{
  "train_examples": 36250,
  "horizontal_flip": true,
  "decoder_activation": "relu",
  "decoder_positions": "learned",
  "max_steps": 11400,
  "epochs": 40.3
}
Rows from block 8 of the image encoder, named by matrix and row number. Each number is 128 + 32 x the weight over its row's rms, rounded and kept within 0 to 255. All counts start at 0. Numbers have three digits each. After the name is the row's rms in percent of the matrix's.
# c30: last pointwise conv (encoder.blocks.8.c3.0.weight, 512x512x1x1), inputs 148-221
c30.106 098:133180177089084113097132173117157211070091103124012192092087132079145066123105134103142112144067169142139212123117144136085099036155107152126162133148173112109040163146108122086118127156190132136131062135135122099089106144
c30.107 100:159136060158185087184115200132108092139133127103099053107123177149120092073149136132127120181153149161132117129107136110133097169138082131131181112114164115084134128141138102160068165176108120056164122092154045127162073140
c30.108 104:190144156175123142111117138188052052145168119096116140094158099135128145112108061118102111161150105174178208149104184172091169171149084115147064113163148153102122111098128119087171103138132097121146084126110125105152070136
c30.109 109:104154108082100127150128094163105154119114124125106149097100134117130136123124128121143144117136080146101118122078130147135112159144062175136117128139116140097141141164124155094118113164130098090142182117117123122158158129
c30.110 101:134129187130090111134098085112133086106158126160125186099129100106205109180121102150185186119154161054092172125114154106172149118077073131145129141156158121156063159144148169182149151157143209109153126146102087074097073116
c30.111 099:118111079123088128124098091095139141108141102121166119118121107055133121111126101113144040221093101129128169115131189115075135111051135125106106060127172112083095173104110132104114107162205157118091126151137113143166163154
c30.112 099:118209099083119138105109124142112101115118146237096128123214108147137138139100052207140136135085113127204106144081081148147108138110112171164167046129081107114127080167141075128162168088173105109080109099115079147114171148
c30.113 095:111085179079113089094121163121135143166158102128132142175151084142141209102141162115139197173187100133128092121159087130152105119095156147149127125164096127067116134180178106083159118126065124076115141120150150126155124106
c30.114 105:144174077140180151129091119114154101167058123123111164143089124095137070128165127136118134173121171131123119154113145166076151131115114170174110142140110148130106148169105136078089103112092194114110139079172190106075166178
c30.115 102:097151124154150097091204169104146091075108164147135163169144088121145085043119140132111119098163169180143126045180109102107141085150077170143052103122127177130064144105118107062104097144146099126107093151108124070070147065
c30.116 100:165078115106094072076105154170149117133161170143146142064177140111104108120115115125117201120145139141098145144104127085140099126089152101152147087099095121140084140159141181132117165121167088140127214137089087103195072172
c30.117 091:068115098132136119135076190169111117101136187144106136117069079170161154100141141105092116126038127116088184137138092149121112103091166116152158157114133167131150122122104163086150083149111102160191104185082125137129146140
c30.118 100:126088148146145087114164144111150179101126108140137099095129148121204085138090093154107085100061153128188143124123114141087134124158168085158090108090121110130190076146115117081096175083177095116124163128185098177133153137
c30.119 098:179079091152124111131058118127173090138073157178123105098081130166151090153085140094093099148197141064068164072113134116161104168076133145177109117116193162085120122084134125153123134199128126108095124105121150148124104149
c30.120 098:128088161170151113111108105145107138020113081052102116091131155133092110168162117146147157201146141159085083154136151178101120212129137167095143113123171154099120184107112093189124124126142167096166130164157168099110110152
c30.121 099:133161114135149086107146104118167121105123162135158110104127155131149094119127139110111135151146131137134148096124177142163174113117097156061102130113155116115102160126104120150145111092121128102083085105107149110103086112
c30.122 106:144094134108127149127144116220068140117065173160114090055109110092114140165124135123092116119144137147163072120245124131146207086135126068120173121104133152187214144197156157064039149153085177123192163180100139134167124169
c30.123 104:178122107116167133134117158110141107160138135161085142148140122044145123110135186113129052112141179104080127143127102133064147116111124142143134149137109105154183027061157144130090148095129117140107117112084202143159105106
c30.124 104:149143171121097113133140080118115140125172109105113151097119140112147103086136126089105126111139159127169135105109078106135186135095123154163144157084124128124128148113121077090115134119125157073142168131137165146074133094
c30.125 098:138139205080150134212193154083133154135100070111107132114129110126119137161110184109166146121073172132118107158181097145017118113112094133151146064142046084156177117187132104121164123114141157149121123152076106144141153118
c30.126 101:145142111155092123115145091097122136074166167089085131153122131109109162135061084099091105109127169134103073150124113090126069144111190132107113130110101106106111135102143207036117143126162069110114076127144120186095114100
c30.127 096:148142166065103091138100138134128200105170191091157129098158067109163148163186144148138157148133102136100097090108118099066136081120149127173107092123083148128154125161156132139165092139127119142153076146059108149142094168
c30.128 106:100141112123148154109135175177111116103169115157107141131090118111123078131157089150114130085108154119073089178176097126108093189117162146081133144146159121151168155145096146214109154139139126124035088133163121067173160160
c30.129 099:217116182111148209157090121166138082080103113145101131130166078081140132115118134129163160123128165099105106126111182073145144108191162119143171084125103192098117184157149113158151113137056151169133142096117170152148135157
c30.130 102:150139154136190153132158093146113196136113034124129112172125168136068137085160099173130136137151106151134058118131186111130144123137118071109085084136155123141112169166129134133140129105120098159122105133104138122166123147
c30.131 095:115153153144080109128071110095084140103122076103106092130101142171109108112172132122118113139112113079112126109082085134083107117121135105143159103157179093157063110245109131171162130139119125126138103120098136155070113118
c30.132 097:160160112140143148159157115127128141130155144169151119110152096137157147162114130138161136137191180103170152153169114155154146115238124117099127135108187106073062111164140141174116162125129126166176144145078152072172187102
c30.133 107:111096093135154127159149124212160093090088123140116129146178121110113109167138094123105109054142155134104105144205094136146181166147124096153167119151117118117136104146088089076124141100093142117089075098118171069177105114
c30.134 099:087162065083156157126146104126098067151108113105084124143156115158067130084104120093119163096141184150076119119147108098141138066112128134138144125113057089121112175164094121130131061103132138126115204172180145122120051087
c30.135 098:176085128125165157118141128107110081116077133113115117127124136198133129181136159105100191107089147100113105133141110129068141093116108063144165117143064118148145117121082121112068146123145080134162154102126131118095092089
c30.136 097:038085057123099117056159134110099171094102074184138170158132077098099103113104129167032130069130127134064152106132175173132128062118119104146108143136131116170128130158161130174162048169128083120151115114143094107055093117
c30.137 103:104120137110156092118115198120124102125001137129144132077205102129190136104166094101142138140155103098096111143131116183166189164117134132153099159210126100131137114113097099072123163144153106175094152083128135130147151152
c30.138 098:162113154175068087102138167093145106119122098137108138118194100115157086103135165083140149164117135166177084079075123180131150154102144101146132143069171080100119124124104126147105099160070201123131176131198098102192130123
c30.139 098:125104120188138074145091151146136047182133124123150045143110172095183092069146136143138163089144141110121109132114048149158145144161146109105135129136131081166120146144119089128193150130095100123107151153185186147104175145
c30.140 097:160139142104188138176112119097162068147150116090109130199060087146103055137151093115121175135149133063170106144099137112168141139104158147163118132092119132167092129108111115102137114109206155101163070142097123157137067150
c30.141 103:127141092123145140159091103109110155149116136166144120160152107186186097232180176147104104084138103089069160049137168084150207103143134112141160127167181136070167138076118133192140146163111126117109137158083111144137149121
c30.142 104:071142119162133153180113082159124136166098113099130129103126083143145140134089159094090107162117119199187168065156192169125093082165113130099159150116061076093133045132089168096116123136125140154101139158110084135111103111
c30.143 102:164153085125115155164110146163061081134209121145179153119111118141171111153135074088161096106119135142109134095047121149173139128124150131164146156111110162136137171113076131097126158121179168108105123156166146132109132093
c30.144 096:081102113193086112141170118168133107131146076154106180180131141149132129195151143161132138084131180143093135113099120071091164122117111103113160091109100109108144115178133164095108078092117107075113109137109095131103105147
c30.145 099:152107137063131192132167084120111147046138127141128145148144134127094129135128125120038087101175070022063071178162169201134142055086122169134088098129140152063136086117111120201161107096132160114163115141101103125125142140
c30.146 101:156193160155151156169139091171126141079112163107128109102130179057159139103101166120101183090148101113116133134099128087201178159184145163135103157081119182106198144110096105073158108083132144116152062133207037098148112120
c30.147 097:123184076176127162133166165135054082145146138142121164119109134133117162131106130160097135107089093167180101066136122203153117122077148081080095152073163136136151067061122129103082132176135156140134146062121109153145123108
c30.148 100:122150135133108144129139164242255107096066120129097162118080125176106133170082148132115130118085111132141108126215140097138173080118121120189149082056156138179157125062150228143140105119122082106118139192155142158153117140
c30.149 095:104103102070128200079126156140110127135096075121116098162140062096137176193142126148215142117110152123085130151160122085135126147131177096123133140169075099076123165128136168197117175181088132065147146131170077097090151102
c30.150 099:155157105079167119086086181091142156149129121102148141075166076154103159139123086128141124158104127114179186197095090103071175121168095108183102166118156120200154146126078167131146129121148138140100133140162103145088114112
c30.151 104:142065113118109088114150185141128135104124125178198094180135164159169174182130140120116147109040129140134113126111177135148114125085082110092183129093098128163151162176107122118122099164137081137166117113111148156156122096
c30.152 099:075193124195060144107125131141127144130098164116124071156120109118115118099087155085108111101209090134158167071120094107164122133105134092125203104114139124139107098122122148133130129139130071180220110120124123092212172157
c30.153 100:123120106129183112135160114139120099116099107100089151096134147098100107109135117116159135131125088147115164126093087100127157150145049099147146121119125130107133182123128112058098137086073072122145208103160180103118107100
c30.154 102:045082149150103082162113134123130144124079141122194164102118102128075088134133089171137153085142145125142169125088130149074137105093115146176114139166126150095159174091098166108146095080151141192188077135094113146185108072
c30.155 101:188079187149148092152141107124144118070149138172129125141080078141142125159133119171217067186122135135111153028158130135159101092116161099089104106123168150107154187130089100107141086138117080105104136135161155149134092101
c30.156 098:160153166065081174145089128137127097118122135156189178152144114150115102094151097124181128104143145117090086188171146141163140131167098116146143163138124124128106101199135154098135134148207070184094110073137181105103123180
c30.157 102:123112055166139174179114191118078126122076144140119129071166104170139117125110093097138145137176111119080133158156106103163151153144137122163140153127114132114157106133084119166117153124139169109065125159111141126150098177
c30.158 093:178116191129104098088130163133148140124120122094147105167114151116148042136097114158124083138157098143135098132180172150137131154128085144094101165150097192105134059118110161104133181093078143117138091150091182116104185119
c30.159 089:109092138059129112086148130137101055136090063122108073095122119112083193192123110109146080081113165149116071157147137165112152170171119084131107194150091141109077141126122118118127099164120104141116137125137137164126128067
c30.160 095:180125174129192124151157142138126148173075114120108103147064105099134126173159133127069077130141181133113134141172112039105105133139105098088118199110170110100134154140076120118071137112152098102117048132137078104151148101
c30.161 101:209115180149143123129138160121155133052142167192094112162135062135194154123079129095115173115138154092087135153161085135147140169148135119134087102139193129098109162098073146106112065141145109126158180111170171144146129113
c30.162 108:085183107115112162136166058145184059160107139166170111110126156091132116117130136152157100136081156135113108085112095191149111139180145091127158145164161138107155107132133069141098135144171099135059157109102173116166160085
c30.163 101:099151150135126125149170100088088121151131126125067089070165131112131135138089151106175119137130171119138128104096080075113209183150120131128130124098128155147130129104098139144100115154122097082118116069100180186125092121
c30.164 101:135089117135117164179159109092122104143117089116092161124152131178133117092169100095112147135112147108119133134087101081156136094136098112119196144148132106139173081082128095184119077168076107119108113135149101119127076152
c30.165 092:133128095141087135178084185168148056191103164066151162235167101091088126152144107154086111101140130133120107141127113119109123166107135156075121121120131107111092112102072126167097184154083157142165111123132138160182071104
c30.166 100:115151067117172130169147108116078140169146111076070116117154080128069105106121106095106169164128161182114115104071098135149144124143132179190127157060132064133136223124123109102110183172098164105093112146130099168125163094
c30.167 098:094170123136138088104093137126129085149132081105128146104178123162114075140075070142106144070108140131078155119166123138147104132133129174210132147101168121114141106099156133143055078115117098061190172080156135123063147137
c30.168 109:112138114095160185113151127138111152107255107110122142121111109125136121114064121102136123103122103119121111126118111111124187138154142106138113115108134140174134096118155146117102134112107184119130131013099144132119148085
c30.169 105:081129155043147068142113108140128125148150149087131138109165126173113097126107145201138114137131092142104176112141157097117116151115093140157128093151074187107139115155099124134102064166200148142180114100162122146093147139
c30.170 101:074060163150100169095100180171109063123113136135125160140093122151088106200161111107137096099142068144114120175202094146090164122148108069136114174161127122111122189129155068140139120136085132038104105096094181117184084194
c30.171 100:179062166157121178162144148103146065115134148100053125132124194068116085182149070113118098144134204149143128131116161099145155082139178130081098150125160135179178135133139202073097089145169052119140144129092148097132131065
c30.172 101:137153122082091125117133118116153056133155129078136101094158100098125126176103182238154095161147097154151088155125165149104095123090150095129085152107162105112088142149140131126159130078103152164184151125085135145109124121
c30.173 099:142112048122109093188108124159162156147105123160145093092120151129084197101103134099112126144089093105070159102151017179128085130143135077100120045115184164127143166133100113120113128137099061179124121125149135206114059148
c30.174 100:191107073121137155142136108138119129126115147116164089128126170183136084172144089071142087069137160109063121097125119144131122094108108097135032122120075164116067138152137148137047101159153182094075122134172184135136117104
c30.175 095:114156109149144190096109181177112158143011199163121168124070137102110162183142146130193108151122138117134103168148086146115117142076158164134135127075146063124128119153116099132149161162131178104107086120126129095097075141
c30.176 094:150086155100146151104153143145080076129144142138163098122134164109147096091167122147063142146090148111169121159173063146108104175152122107169101181148149119140064146087102152174165087157083175107099130072144166100108138167
c30.177 096:154097163218125146094157085146105157147129169078119162150200151086134095137114192188140191140168125078071096102188132073151106125120145122130096169151124149109128100100110085127084126134136082110092126107142116114122179087
c30.178 106:134101088128214142087111079149172183138134159131195127083149077124177076136171187111057148137139104126112086125068182124094150119137216051136151134097143129090126094212193158114129167075155110091138116151137130074144160131
c30.179 100:106100106130103135112163183147125131144189046152105131116163115140136126128179144113168087103122144106110108058141114108133094100128081100135096096194147135108147070079119101127150141118143162142113142157141137097101097063
c30.180 100:111066123120155124163094078097106108141102114161070129212079137147110107087133156138130095133099159136138137152104115123109109144158106130045128101123200146070172161096171168106148139123109178174112192140089156107112129183
c30.181 099:107150133068068130092136070149096133118113146173160156112172177172087130160175129126147088146094094078213081091125084160133124149148055143142148108106145128100178181182123123105058080117163149132133138163148119090124140135
c30.182 099:114107144149103175124135169116140124126095142094142109103114105098109153158175156165045107144159172118130141126111175124136132155106174175159102135112109120108221186145138202171146183131171108058182140127118121113162124084
c30.183 100:156154164153205155191103112134140125113146132152130116195066079155103133163094101162092131046180126139139121106120151166129118120139103171161137054146132142110086122122140134080109119098087160159119128068117142147118108111
c30.184 101:096194125114161154104174205088136147163185125137076122104102113118176092147149163089122164214073129155145129111149100110147035124124128063119098119152107086107126137121132173105122086129165154148170138107092111146082119116
c30.185 106:123123139147105156116187123146151108178128116091155163134161108139125112202083174137125147112162171134101126154117084146110099143116205145084131142130133068157096162150142130223122103129127111144115182154158091165128122163
c30.186 094:156168096107113094127141111187146135128068147137149139166163159156104133099150167142115122107150145186172131085086093105091116140166135080070083167128144172079129138101144136173119194212069124155096053142084179127089179152
c30.187 097:100115130116139130120145139125118137138114130162180081075101102136161150123127134127157164134139158157113086054146114090152120213133088085152105154147097155117058152133163124073150098139100084070163150125114140122161101078
c30.188 099:117098137134087154187160197161055130069077117145095081116171089096098123091139174083106138191155149151067121128113109099178157139133140140178118094108216134137095119176134085092109118127097125069100183116078180148116121181
c30.189 098:147113196140140177082096118113132119162147147137130096118145114094111139214203098157130094113088157076116129214160118140149094087139094195104106121083148179105222131142114129098138122108113107162122190104108138099114161139
c30.190 098:161157185197184144130091161114129164081139107132141154109134140143173115131107091191082070137156083193099111164140096096110123106083203115091082120138172148137167108188063123106125116107078130156146124163133138138096135132
c30.191 099:093062113133132175122139134104115155176120163123092103126171127097134120116039104101080125107058112123146108117125132138144154154100166139084107109087124149157160124088069119120093110128112068145112073135130112131140121169
c30.192 101:134074167106126188126103076132091147126114115048190131173110100070132065135143119155097110121089122150158094115130103108151155098095145122133189115141201069102143182187151144197175135079177064133146142124127151163092200142
c30.193 102:097116091079142148141064158122113152123093179116118091177084101124092127177168167130066133139142127148084098128165102126067089087102040112171135121151149164159181145075183164133105102195132126113123088117114144163091146131
c30.194 098:148095138124104131135162139135084107161104123122111106147150151153001136151114126149129147084164095107114110107105129140129208165167110076109126140113137123110123094080073065086134129145097118100127112120159158143084142127
c30.195 106:121095135109117139111150098060235128140253145152110118109160142136130094136133138126090176084092101153124135130143111112124205100140119069192135141117148104102097136175136095141113129125172124112136055106166157132131141137
c30.196 102:096124104197137086094121184149139139128157118098148137136113142135173130174136147138171084166166098162133105131066151131175120157099146106137137104180129052114109092074065135134100154149102178127196114126159053100101101126
c30.197 100:130109091125132126143114110110071117163143173130172125153141130124115080145167116153158136133131153088108175125174124119136134111140080165131111149104086112079090153124050054165136139170148121167148092111111154094145129100
c30.198 104:085082116105100105117112129019105090140089100126087137173119119139107152120157108090094130094169087141185152190130113060141103123152119119133114078110098163091118125077059103122112118119112114118153137058110103140140114150
c30.199 101:112073163120164128137146070123058194061115155147134150148122101088151164160057146151132080129081111102130175083129086110163117107130050127170110120123157102135072121166124140137118140203164186061127125133056160181151130121
c30.200 103:155128100184179101119101133110067069145123119095139124126066069147200122166124157095093114181168138142069157102163169173162095161148114127163098223129126132161160142105156108131103129139087105200158120118112136130161179160
c30.201 100:089094086117149129118086138098184140165121165105126131125100133118111120108091119131115160141149156118172165105103098170156068143131112122102115102113122089125200132132105066072103106111162117073072044094092135097114127127
c30.202 092:128139138163123044093130151118115091114118117159130168100130143099093091194096152125118116139107149125139139153077163137136161100098086172122113094077127129050156094092148141110116122098169117103107098164096106167122150102
c30.203 100:151050166136101127193117102104170111164062128152140181162098116192156099170132148095108122149084124058082133160050087131152116141132105078142172153143126148087119067089134114146093144119108178138089122122139177027105169176
c30.204 103:094088182080097078143128104104116147157188053077109162146085124140124079129119061117116159112134154146083082120161118132162105160155154107123149126124102104122092117137098090134029138143088108088103139123151129126123103177
c30.205 099:164133090123150166145173161112207101089112102116092159098120108166122114110081199113165139147188154155199145097100106088149157118127157118138098148093102069097115106165154132161148157154139117156171111192125165145150126095
c30.206 099:107112088065132100188104081145112108121098138077106174190065153062155056083145125173139169183093095130084124103125146126135184101188080106095119131086091148110118133103145122169067103056157139093137125136137125112129137096
c30.207 099:130096178085132116112119156083194135160162105141103101125156146122143091125172167174080129158143164106143108132142087097116018154147171182138111128105155062190146141148193096077166146127116153145112172167107136118109167135
c30.208 104:146148090100121084118105099157099093077097139143096156157131124123166129131103183139132171111094094112110109164112127057195148138119126117174115091049098140136116168182098163123087097173116132203092157087145197154103081110
c30.209 091:150107088134055105121095095142031113143120093147146084095099103122169144120122144109063116166086117157121128108124108110076104153106166073143134132081139136111119108147135173127114168151144075163152113101146101097173114112
c30.210 105:152076066120092135156114154110099142056117085114146126096094085135121094143150088092118159097124097109108124138091125094095150188110133157035152111125146114159155110141134180142140125118098149163181130145176156134166129123
c30.211 101:206047150130096141151126154085136119126113129136151082125163121123121090103153059176170076130143123089098134144101137095118104154060152138135117158160174076116164103168137121116075084158101157143101129144107171134150153146
c30.212 094:081182140145057080156112130131080160158183152180135154168088133141077141128123188119154140091089148067107055160123158117145163191146183115136184130147144144168102119173124111093102084117179114063202105150179130180150127123
c30.213 101:137106165130111106148125139140108115117101133125152078146125123138117151125159155118119152128164189083154093090119135181210112112146065153145168127078146118185118106175124139108116117142168114156127059073119187148171107144
c30.214 104:119118152099092106129114083088145186123145143137155105120136098100125060163106176142087151164055113112126192170117156102169102197106132104168142128149139138131174144141170097143102168125177098105111053074131088169113119078
c30.215 093:134082182058100204137083111092151135121145127091174107057115163138160034144111146105100144146124055136131181182095149129106068138135152132123131129114120128091104168158074108134186147168084120095189107119066147104174114092
c30.216 101:150135100170047152165121100110128059099107129150081100116145181126163084139129100130174143133166123129126242108150089130117097105159225170168086131191143116147151120114127166094131160091108146059077126153162103160162096151
c30.217 092:118136087110083083141166133105143070168145137145166104172157101129117100176082120117150067091112123099155181117158132121180116107156215111125142144116122150121137116140127120141114155182109138110111118157123113129127080130
c30.218 105:108083083105135130138140080139129122124138175150128203128116126115170039141142110095128132109144113192113110127105086165080127126114157140127123096153099156176119125095135134094135196146169081165087150143127088082172086070
c30.219 094:084115209151105161151137095133094110132084116176121129091116089143190149130115135139129118128151119138176141144112114152177094095171154168123159129119115165124148134093150110098019153199133165156120089173113116163194149111
c30.220 099:184082144154121182188100099139075117152150095078169047148152127138155152164141146139133115133141170111174136095143120145130147115166126134138035107129137081163091147147144116146158157122076088061122142119101149112121117085
c30.221 103:071087132082111105129110172129139162165080098149147086165189112200112126125109115108139176176108104093115185121153129139108137078160167133119161121064120110110126081129146165088127153099207179127154165143177132136176196154
c30.222 099:191153130109157089151164105164121092084136154160124156138117128085174129118152153162143126131133162139174148055056134141098114074121103136115168090105029144152112109098163194148167151089130141127142095154149074116125096147
c30.223 094:114141133116138121114084136156090151088153102083095131122166155139135098098111150194128155156108116112099113116139082127083118114123132107140112132174156171130098135122097126069070173081185155057129137149157127152107096074
c30.224 102:074170173152080140142128054166129121110123102143175178128163183168096131095153111109111120147110157045167180096123101138087148150135142108112180083108147178086114118147146113135148117123118145126134147121092114179174179071
c30.225 103:196110200105103104179080185122133146155182129107124065130170102097094110108147089173177115165148140168086110166113130103132167088113211193054146135130067140106104130111113130149137142096081182146133121133126142113129127162
c30.226 098:082180080141085120183142099111084168057089159122082113121134083162101095122130141113112137161120118160155152116089118108139109108133083089123125154076097151120151172137175212176155107110146065125105116132131154173136135113
c30.227 096:138161167084084163158100133132060123102135167169121146144170067060142158071133155105141142092090123129117174161109102208079123061131110126161139165134095141180149159128130163203090157140142121136050139158133124166122094165
c30.228 097:139120111142123129155093077187118116081072129128198097118070128152155162131096117123167080133112125145135093132120175115142065125085145145091147133129156135101094118083086065092088131174099153114165120066155098110140152112
c30.229 099:125159175096054095129082108123152161127090182179166101133101122140099133092100116115101134120164087149163130125113110157155137147093136109172095064206102117127153178127141133091104213191133178129141149107060178142140125109
c30.230 096:104116087092159068186124152195166156144185120110157140069162144202128113123159137153070135146132112166159121110200139169122138109118130173125042132094116085158157108098062140090128098133165104105128132062158111142134153113
c30.231 106:161146195161147124123100134065091106154181138130058082087144176157119144198177136100155161104169135124117071063131123166146137165123140105072160135119109168169040082139128109157085181163111143157140092181155141165157120137
c30.232 096:127130079154157149113118104130126162098091066137154148145165110137120136085104138132112132163110106127090114111182081144124078081106169113116116161138129088141122187147100114121158095186126084085128014128164182192168150188
c30.233 094:093085167149157151094139121127114108117138145127115101178117127144148113131075127100113118150171126168125169094102100111143141130143090125140115179188144113170126089136111107152098084133113106137149130146154100128204069181
c30.234 102:134089060166072114131134070092088187088137110116153136152120090106119177118131136127162106168120110228149133103145081094126173186150098138140166147146182160171145068136131136089146141097146167128112117178158124117161116108
c30.235 100:137092125142175183158169055138113158095157107140040095135080074119089129116121193088080142107071108128083119189130103167079155104131124088114133133149064132093175131110051191146144108134094078113016167184135137157107083136
c30.236 102:122119133099159148119158119086174081163168124094124100149090132096126191098131172192184121130074133105131120187136117136118115093174124099146148119088098122137089107102101152113130124136146166137210104138127167142130100153
c30.237 098:148119094163188125133098136124017123116143145132149119127049144168133159117182152120145145156110093145125107158140119114128089101124102149111081141132115139153168110081083101060113116148133117129131070160079092116083138125
c30.238 101:146108042129134157168136121162162150110152131133141105151103101179137166148179111145148124110129112128100151172136068158082091136132158087155198118160155146081130106123162136102076120090128131087171142182119041055126107151
c30.239 105:112167104163162106146150174143140142138152170104156186140116127172106177155112053148113134147106165103106173105106169061121137090130141146141125089160129173130152138121099145076172125110137145119092135153115175101156126105
c30.240 101:092166168181137115143127105150148157099093206148110150129151201116100147121158164188171096086052147185102089172139070105104191214146120116188128102130157098170150145127119084091168140110172143173135147106108167160146084139
c30.241 098:131082109084183131092097156161126123160144130158151094151165101113115142142078129111117136108095176134125134127105121133199066099081136125117138109137135148096087102125123202111165146106126207175104148143142109135154104151
c30.242 107:159141087139080152177171115165150099162036141165113100158144157173128130186119134101103141137103173130080112118159070158085124134152188104162130119102158123241140124132149090135167133113139165130112112071190156127106160179
c30.243 099:091080140116178087148107048112116133109114073128120158146123100112145114144126150112172092136141139096141191126089152175136132156100118121108141165212092168064154107166142089147114153132079106117102136131091103143110127141
c30.244 096:110118115150117077178135171170143109128110144138139111104085177152117125106114164132059119164120106111101067156160136086110183106175140114169090151077130135182103148083156107106132103131053124172125122151128098104124133109
c30.245 104:108145121125143104164090119166127166116089124125122090090129109146115077155124221078101174192068137107160130098176131077132143149096128082120113110146154180122101116125108129112120166096203123103148110136117094123047091115
c30.246 102:166066088073122105177162122108129151106138143080163132143091123147176125163124132081157079083112188164105105100107145148170160134117116161134112133077187104099134153161121125184113093125148114074143180100136134147137117195
c30.247 092:131136119139159198136178101153103208162123186089092161196119120137134186103157144126177151067169122098144109111120106157061087162133126096145152130155081103078146109095118144165144216149145144146130184162090144097108124168
c30.248 103:144112141130129118086154140187144125142189165118095135117117104085064138159197143105152132077074122147064153146066072143096150183151115116159090171137161175125134107100139144123105111107089127157113071109135173169180134125
c30.249 104:142076128088172135121123103113129069097083155105136154150079109083176140091113091148102062137164076122117136175146124135198146160089131184070099092119149101143123124120078141082061079111068156146080088128161169093089130105
c30.250 104:144132114180122155142114125106130114117093144104110181201086118123129159149101117177151134158144160082130162133136115121156117134095186204159163095120115142136036102131135111129163119106153143183140133145123113107207080161
c30.251 100:114175128140106147143161101070163115189111112102068110102101100166112113121167147118146129136128149141133113135094137156137178129162106114067136156099120103112124093099192114174159069176123149120133093151109075132133152079
c30.252 105:105179128122155112124118152099112083167174131127122106142130207094132135118153166122076160155109094150136151082113102179144163136109128118145173087162189182191116143101164163099124135134194143137159069110141082125150123146
c30.253 096:106117152096110128053110135207110086118149164074096153088137115117050128152112110142068119143106097066069073096184136126170089157187075138060140115107138133118108069115146133113157112135116129117113069138095119114125140075
c30.254 096:134128102146122090133103126147142167089087092090097162136151172172105109105145119154156115136133112128107074090133076109180098148171137161145157072167090090120087134163138074147179118197144179087152107153150093160092058087
c30.255 097:133128150115083118097142157082123117132117178136167140080094139086128101083150132099115101096152127168060095142147067071097143161134080166200128136124119111137155122056114130110106099130103163134158147116200156119146136084
c30.256 095:141123165121158203065151097119135163123104089142124105158118138152025127141175186094162144096142117150108165084114124144115125147188147146136082151135186163127124110077074082133115073150134135124113182148122113176133116056
c30.257 105:180093074085117139104165127136151165072118131101137127068121091097135139064113116208099077112107119091110104079114054138127141163193125148111159189172171165149131129150079128150116156166098103116093138129114146099178065188
c30.258 104:118188189136088137098107140111122147110137124128141074151151130149179157150149140126113057047103131113150146128123143121128134148160115145128086133132097131141097142118110096112153184080162138137089154149114100138135149167
c30.259 098:183147094119142114118113069134191086094103127102073114104104133109133092112109114118108169125112138122072093150129117114109151111104125127185079127085079139143160101096136136139102091125078138168095167124076154099111104163
c30.260 104:136179133191105124169123199119173155129140097119114156159137135124091085126157128103153107119096081185022107066136128127105132090114173149210142043142114159106118138238126138137101061173209155131131175093153103171123136124
c30.261 104:122134111155103136178154106175035132131195113129105126132157094108135091119188114117142163128123115147134144119187081163120180160135114141068113118085116141128144122146084102095093114204130131115149030143083082064109126121
c30.262 103:144111108138127151093188100141127102132156216109139151120095146116127117102088126096144112057140103055135117109112095124108149115081100125112142131085136160096125177098076118148123138118161140175159152075171141127116101161
c30.263 098:114158170126155084173096082124174085129124085153128143107130133121162148127160129111142155159144099136109153123187143133108121159123162152106126130133113098161117111123146150143174157143111083116102118112158098116143160188
c30.264 102:084130136134168134107161155096188143145112123122109133102105145104122076125108113103109152135090090149166145135124072174117138109126106157108106176136113174145124115136150166110127147175082168110100120125110112132184122097
c30.265 097:145141115048169140141134098124105098142144123073097109089140073156075053069132155033106115117116112102121129096111062136176102090131079184146190113109155195143075089100125047125106124141127155175134132167168124198169050102
c30.266 102:099115119086130152153138079144136192115110067147158097057130127102159174127224165158138106125145117112061105155145175104106089136101184105123091147160182127127143086080146131169130047157086120098127142057106111137115185134
c30.267 095:050069207162126109113151143133112128146138141139071080124135058096131062136107136151149210124104130120139137148166148131068150117182129147210117135155122102103136106126141105149162134163185084089133125086150152123124173103
c30.268 099:066133198178153166115153127111145151110103156092167119220123105123111103157105173110102167118112150143141071131077146072125152201057113144139117133156103139160175136115074152128130122115122166098106118133122155156155151145
c30.269 102:144124121110107168159157097096097093076119113139114174157127089111116122069194083141150158130142184120079129114132119115135077205096146131070139101172065130101161147120109107117176099147131164085158157154176164157118134110
c30.270 101:121096077096122106139147087176107074091119082094109124132155176113152156164106127135123086179094170092162131180133055100127195073136161130106088122164149157096069140111078142160149115149106117180166186152094162134159155140
c30.271 099:145199154117167071118118112135153113156127195129124128138082133167141132103137084105137170093135084129115141132151111161110142146083126154158097144150118194090147123074101120111132141140121201115111082085161144129121083178
c30.272 095:060128092100105133172130163135082113191137147103154086096139143076123087153084120170116114192171131160106189114089150108143184113130144097135145107149119159108182127084120124098119142111109093129130153131118131146106178177
c30.273 101:125076125181077100126135140139114097135155130128105117099168082158159113137100120143130109157038146106158121160187146108084185095148104125131201137109146096162170222082162097146093181114144091080128138103159065135121141126
c30.274 100:104123178140072121098133177109111083059100085113110163131181151115111232146156089147108139122078141076115190117130059083130096121142139120136065155185122155151116113164119170094100131101160136142131151168102104132114131110
c30.275 100:092110059110096139132121054159139139156107172144157143129115153106129155110135168185139162137118136131159153113139106134134142138136072188163123134122119186113073170096124158132086175073128152129128129143140148100113137119
c30.276 096:189104097119126166180068126166105127172207134095116100154160145142123062142143103080107107115122061174142175125094164109099135176106163170166107117157192153119150129152083124150124110153081077151113161119125136170112078120
c30.277 102:147103143139082198179141127220078137157135127199150105141135127100152149167066143135138082087150115116113109118147110149141111134124133194166143105119085142146132109123070097107110085134132093145143179129159128171133129104